From a checkpoint of a small image autoencoder.
Training: 8000 steps, batches of 192.
Rows from block 1 of the decoder of a small image autoencoder, named by matrix and row number. Rows with one number belong to one channel. Each number is 128 + 32 x the weight over its row's rms, rounded and kept within 0 to 255. All counts start at 0. Numbers have three digits each. After the name is the row's rms in percent of the matrix's.
After each channel's rows are labels from the 100 images, of 14976, where the channel reaches its highest value: "responds to" is what is common among them. Only what is clearly more common there than usual is listed. The data: histories of elementary cellular automata, time running down.
# convs0: first 3x3 conv (decoder.mid.1.convs.0.weight, 192x192x3x3, each kernel summed), inputs 0-95
# convs1: second 3x3 conv (decoder.mid.1.convs.1.weight, 192x192x3x3, transposed, each kernel summed), outputs 0-95

convs0.75 051:115108091132115105119108099089122167112125135087112096162132091099110157139086150177076100108131144094099098131140114067122130129150100098096108087119112102092071178096108072186113120131112097132131093094120067106144084073061090129121075091141111193126107091165104109129132086107112122130
convs1.75 063:139093142180160127155172110144100095136131095110117117125185125115113187125089076136134134132088109088148158118136079103190100101118200185133114107200061104102108109113129144092113130134139185141187106093153114108153135154101160162129129146140149111119109136169121116144109165206137123180
responds to: 010 turns on

convs0.83 129:120100113121119111140153113127070124114113107115072143146107137149115110130101062115062098061099138117088096154097118142109063121161174139123153137132172151171146116127156137150121157033122165084164128135187132116135156155165145129118131154161156164221142112092120095162150143163136129125
convs1.83 128:121107096132131097139099149151132086120148114121091063145182151081088141139095130146176162143147092120158160111198094134174182086087155083197109106126122094023093128134096154106156090182116134133154094159100152124142125134127068154148170067113132149115154131120133162138119163136134123164
responds to: 110 turns on

convs0.46 150:108155116152143125098115099122120091104101089088069124129144105102091126171121078150100107117087100127131104122045155121113149069094133146102115133150148120183074124125138081147100119127172177103153166111101083138114137150104137119114139113117122119115135121079150152132127148131147085087
convs1.46 127:101112117083092137157106124132153121116111149132126155162074117154146108126164134096139184103131143082112092154118122196070151124126067143134153151102091134108074100136148155128119119152144123119173115126099103147103054179178112099119140167103109155112115164070076083114078101076093218101
responds to: 001 turns on; 011 turns on

convs0.13 154:123141138086104140140099141141123159142097118123103103144121118106099152147167140137112152150106119105127128125118082132122129131097107156116123110147140167146192137092150164123169151107128108129156158079137101151062131206091128109123154119069152168103120163129154219101152133152134124153
convs1.13 149:093101065113121135172124086101112116132136136079146082176042106140081136178167122099079110100065122117073148122102128222105095131141138172128111111114116084177113097177129104124100141175138161119127194150110145108182063089102134112138124110141133105138093141136040092092133171119068128144
responds to: 010 turns on; 110 turns on

convs0.107 056:135134071120094193167110053136127144043091074141151128148147143145171114056113166155147084128150108136101143151145079106156125125159107163130160112126155149071088143162111184083191126065152121126145128137129207143148143160150086136116169175112154095100120116094153164150172145138118176085
convs1.107 081:081118172195162083122147145163105130094155108197108154117099063169155111122121152130124136164124105074127125150086199179077175103145159085079100152159157145227131110158154125100166146208167144122115115137107090107117132107111150097090132130139165113116140086173139140074099135142078110156
responds to: 000 turns on

convs0.92 071:188135068116102167119109090109156132159091096056118142167117105136129109114108155169073124061133141175117104155148148143126157088146094095055129092129129131128129123108144114157143128073113184168120101146124106125073125144137147080133124110128146144163172064193092105136148162149103137129
convs1.92 075:078142205139125121179098143184170149128117143135029140138143138141140130099151076150153125124111139142142133134097071149115154133144141144218130134172107119139168146139150144165106106156150060120159129121124118135098139143119106163111134114058165081045133170120102130083083104118079152094
responds to: large cells

convs0.129 099:141100085132052046110157124110156099116111089098093110105124129123133105101134168165069121121076156106111061142062098121114101116101120159044095096162151133132095170142113167179122068072108102083085131125087118092177133124147118110138104112169102139111113054035141079092163136160185104095
convs1.129 119:125158112099126158136102082176057152127113133164128197115081099134145117122145071136095129105208119125104127122174154208092142126107094134182143116113124156184106118104136135122127178150118162087142150147165113189117078126087130123118131094084160115210097135179120132160141134100072181123
responds to: 011 turns on; 001 turns on

convs0.62 134:110089155117122161145135141150107106122103104131138156151090084133140139147118106127137072157219174082113130108163043131131099138145132131146160146119120138122158152110144113113142131121119106102137164172136155115079158107196147115136162126042060176118164174123115150147124159104177119136
convs1.62 139:154144110129138124103111143138128133163120102127154082109133125141101085165112123136117124118075110122115165131032143184171128129148158152111136129108101119158134103152123118129140083092111168117113116176072079110149066141134136108090088160127144086194148094156138061157098153129113150121
responds to: 010 turns on

convs0.157 060:086125168135152107160122068090106147112115139116103128122095132088211153123066177140172166144150085098110092090053150107137186050147123107087131168087139126120065139174115115109139132088183104128108131096122109123137128141134197164115199145151148142096190148178137177149118109149106144120
convs1.157 076:167126111163178097162157139159159132163130054163100154129131143120159124104135144124141117109138153130121125143142100079095055194136150140212156035154122104151171104130076093060111136118122070100100113119132075096153094122097084128096108092115091148118094057104120111091112111087137067136
responds to: 100 turns on

convs0.122 061:159100114130127113120111146137086116109140150116174077150151121149110091047143085153168105129060086110132115161143095024168118137181210124171138098098111117152153103143074139166111128104131038113147124144113175136138119132154117119139094140146184144226131158137103114121094065126130160145
convs1.122 093:170165131114138119108191170155163149156159138081092108112194069136131134120094185099192080106121146151107071157151129148142117106093067166102142117139114116193096135116193069090131163168152166101152082138106094114128096113078125110156116125107168150143083124109137170134123126144129153173
responds to: 000 turns on; 001 turns on

convs0.32 161:143124121128111117138117130128136130117083138142107125148118144115132130140122099147170082150114140137139152135164054144124120161113126153098154125091153105164129096099149167176172102123122112115125124182138153156114111098127102130108150150055139126101089130140119134122121116078113128138
convs1.32 139:138151145176086107076115107114123112109185156142097161061224119108138093119182117124119156154123157146148127166130117128126167127107188104127158124147148098108134051159110133166024114153085163108138056114078140137133138152114119092131149081151120119055173108102167153113132124143168108096
responds to: 010 turns on

convs0.102 061:144102081133128146135152095180073153098118117158069060118127105159128091123112185116127106113072127097109128142105091111142092139121142129113185119128101119052165063089089133179132107160166098067118093139178121120120126138081163089119144121124092143134100169118080106155151107060104082120
convs1.102 074:103158098157142095147132111147116128099103157089096141122107099121155149141149113106124116173162195162128133152163161144096172124137128182151122217164156132174108161181154177008130098102071144135190162155128085134180107119160139161133183105188204133126152151180130073152147195183110153130
responds to: 000 turns on

convs0.80 056:133127152118099119130094114098139088105098178148090132145045167114162152120100093118082097125086127075076194127104204096139167117159127134121145070129093146146060145131103088105105070162157060111095137158110134135047143100164129174133104100133068112106115065067099127087094094054110127137
convs1.80 069:091134057121108063089152148143118136108169142100116139114189152118165132112125181104136190205123137094134142110104064174116160092057177123179076140169177154166150101108095146091144102186165157107144137173102143106202119159152143126073157179173103071147185117121149120134110118189123086136
responds to: 010 turns on; large cells

convs0.66 168:106115116126112150105165119121083108120102040130017129136103116127125123180113103159062104129098123113111119117144108084121137109111071111132100157170164158144196149159168134203111169093252160142150178126180150149158162144167135166168143140122121149218136139074150115149173147170158165111
convs1.66 116:123083120164147141162053198116074108109107208106167099103130129136128123133104110131080153147110082118079104147150149213138076080103101174078173166144131178134105179165153130155138158105057107151210109178151165139173119127134175161177189168148085112103174100133180145142186161122161181174
responds to: 110 turns on

convs0.138 059:153147106093134184162123097067161140159172110189105132143143149147152124053107117157142118139168135082079188132168098086161105171131144170149171179077171172065184152082140158104135108144108060094124140120138180184178086127159148139108172163115131155124108076108164127120108103163173135135
convs1.138 078:086107142108156114048183123189163134136145141141043100137131145113144159126079143151107078118151146158190155159168162148076157133114052172112154091137114117181128124131083128075101152115108169131119134101101097087083147137131154100066106098051120110108151106155145091170133145140084157173
responds to: 110 turns on; large cells

convs0.82 104:091162098107098105143100133139134099094069124120089117080109108116132170147109147167219143140077103156114101080067092112056151110134125154071142106091123112114154141114151162153153142125078119155146165045094093169069090117140125118124136111103177157128118080114141073133160127164117088114
convs1.82 118:113151154125126126101160150120088091094140133144078117153104117122091136133132107114147163080087098109141139180200160148097132090065112127195082176141134058142105103133118123098092095133058178119110096121155108077200106181081101154101085081175080112147183149113129111147124097096112115102
responds to: 010 turns on; large cells; 110 turns on

convs0.59 055:104118054118062127136122124132058059135139139173061107093154105136109115117055121088122142138046129146137107122097167121091181045137114125075095152144112158113100157077127096115174062137137095072136082156110149115103140147149120117113108113132110088131144127116080125163130106163139167085
convs1.59 066:112127111171144087123132128137099124173135060157132167152117206137135152141130087115145116100169123114064156112126041136101168173154171125217063099115123123081152118103072116123125172131108106139082117060108049140152129146113136138118177165115101153077103165100169106043096107112130103130
responds to: 010 turns on; large cells

convs0.86 060:110140123112090113115083081170075137077153139148093161124114094094182132128120130154086106134083107139177099098102207128116139129139152126131177116132102121185087119147161095153168104151125080127076134070110135128085126096090081105114104106173123088122103123095131054168113106102120146118
convs1.86 071:132117123139109110145152178146131104131127111055122045169150155170123115084112116131161194131076148126132122137129069107095178101128125184117085107162127110110132126153123094120101052092076154117069108149126118147172122169111134161127100061093093145139146122121159145104106138164177099089
responds to: 010 turns on; large cells

convs0.145 055:122064070118106093109082108155131131128077083075140166124088113092168150161061176182133117173149093133059146130090161123175224075141097150141149131158112152151072092143100128122185111072126138102115149123141127126166122178191127086101116156078115175089150086096069156152119133126108083091
convs1.145 065:092137133142169117119115164097045124125208155145138135140141129115118122104142108116159134086139140159075153086080095110081039100048179154074104153093145105119178119115099083046136165147127119113109122156147160137147161121060116180082102116180111093171120166136139155165117173163128135124
responds to: large cells

convs0.95 069:137124111132111126134111092126135104133160106063106146158115178174131103104021142147163139099127148105069096127151098106131083147121120096108078164162183141167094094161104112180168135038095103135152136113168128139094150135101131139120137163198115080162106131126138188078150147129169200136
convs1.95 092:124162158103143179156141185156145112111100122053076132111176098112115098134202073149100111117118150142098144092147126143129181136127191107194081107144078085163133134127122118185156108148062165121156162096097144147078139149120100197124120060056135125146170116128096124172112143159116067160
responds to: 110 turns on; 011 turns on; large cells

convs0.133 120:100159142107100112123144098124184158121104155140088089137127117140126079150121105112085108046104193146102117146092123139086072129145111096120130175144105140056143158122173116236085120046173156073198123117119156098129168119183152134127152141150056131154150160026166139158166136141111183078
convs1.133 127:131078087156134097094127156215129128108117090153165128125098111134138118088161148120149132167132115146169152133152181145149226136090163174137115111136140124227129093152168133062177161210090110167123149124123082133150076167116131106100128115135179142149117136217136129112152154130156067184
responds to: 000 turns on

convs0.131 057:112125141110119093146091097145155143099085087156128100174112132126200106161187128167137071157161160023107106188176123137121079105116146141176094136098160164066121108154167204130108041121069128104159159123102121115160138125086112136099132154149150112117145109120042110106161110160135124142
convs1.131 077:134179157165153144124147166172114129144143166114082102121141135136164137073147049174167090152166173144147129082122071159097132168145141125061129167131124161160119163085136110065132143119149116054083146139139145073121134160096171128097182112083121114131086152142155160175148102071112116149
responds to: 000 turns on

convs0.137 143:094139130166081073170170136179160134130165100131112133136145151140109127095102089080142136185175130164169140164164145120152112166157120143107104177160138146143132140179149117093167133019165150157150089162156142097177192200140131137150171148106154158090078171069173118156155109150170145102
convs1.137 131:128133158083115151061115140107102087075082118089127137142170112109104103184155100137087082114091095117113110184132177144112240136145158137151154173102115112198142151122137151255123158186108140120122122125123111098144154073137104182194111119114106142215174119120146088118111149157110152144
responds to: 000 turns on

convs0.169 154:082121121138134135172146107113198139126128195135185104144113139141140108073091060110096116058134138115109143184143137152133097113135105135131156168170133189169140156192175128177124180003148123120167148211156170173194139167169178143166155155114151151139158147033139140136151189175155185135
convs1.169 155:153160102130150113133120134173106135158179057152085095129153149116126194132183134101117115154134143125184148032172102107215250133136172131157098123131137084092121133120110192048145137176122130154158131116131157119098134141135098192149131118187177110173102112194117107154145113153152125108
responds to: 100 turns on

convs0.9 083:104133160080140111113155131152152098137026087110158136127119104138125091144140063128099113086146138180105126081139138141121167095182108093100163114106168157176168159126128073175153169147130131109125148151153169114126125159152108189108110109069109106170087067037124114157140168107085147096
convs1.9 098:156123127149149086157124076065102084170187162166090069138116129128102108136122135103151099180105133115116115123106117120111119138113138158093163137214152155100122129190150144093081106068124100109160144137130133141183109153121152154167162157223141151142149143143115134136128106167142122165
responds to: 110 turns on; 011 turns on

convs0.149 059:089083142092124086135154089126152154148182089093097087151089111094155131169116133116101126098161144131099070151078071118114089074158123142132106163142110198156104097133138131145170149151127127134085139080163138117126141156153132117188117143118158112106125093107113161129103125114074123136
convs1.149 080:124145133115131128150113173153215179137125087163131097147143094100139119104089118137147065125106085133127191111134112073164041143075131144112162100160164095111120122141126103095070132132174132143179078130137171165133088173099119120072133122133150172131109143145147138133154117165167151124
responds to: 100 turns on

convs0.110 117:108131093145110090112100106129127106116113135120127127133142145125121130095041135124147099131109155123092106141115148060055048130128133126143101133121124142095118133119124106035105125088128096148152126101134133136153109140113057014077113103118134147146111118136130172090129129112138126122
convs1.110 123:099086063073146103090075081105133073127140096113136139152105142134098164127120115122114078130115137101141135106150208170107136097192156132129135162136135103135116133095137108180170091069107107139116158103116142124181082108119209129165131162179088105109105106117093127097144083165126083098
responds to: 000 turns on

convs0.49 064:106131168134157134158163036125075096133145136143092150107095168156146074138143077140114183102082097124142148140156154170109099113120112181079162063143093100151072138150163112211103080081085046129107096125108090138116173146135129091148060114126107095173175129091099130121103132056172125087
convs1.49 088:128092114112118108144152113147161137122093180071141116079136133095120160134160122080128117170093153151146123087111098108187140145041168140110109113122124102149115146144085128108120127193099133102111166133123155051149139099155122104124078087127136153114157144188150139138130139189082102172
responds to: 010 turns on

convs0.168 064:123095071114137112117094102121173127117165146091077112152089199128198148106068113136133117092140146151122110167075170179127196121123098140115145137128162138131149118100097164129164135098113100136150145167113124160120109151203149140147190189087161147100198115139109130148144136166166130112
convs1.168 065:093108194142083158141134110128176130137122120196116181106120108155107095142094170111154128098141111209147161111133080028141042182103124103121106103078125163080174089093068141126103108146093098109110140096171145106136161153120098111146077118122100107109093171075150147140076147066099094109
responds to: large cells

convs0.141 101:126081111128112110138161174176084131142136188136099132143162165154130104145131122162178117155155160096121141153205147068158114156158097169127169135152132174111149147169188180128116140113129087163172141177169144131161118147169177132142154176146183178147114106124156065151165102187191174159
convs1.141 117:114150118129123184132154096167159149159129126112069160130076109136167138141100097113116117132174113143190100110128132130109162147166178153172140152146074116102097086066128061145120159052165139103117080058099108112091090133084118138102131099135098099080073150094108176159120123107089112067
responds to: large cells; 110 turns on; 111 turns on; 011 turns on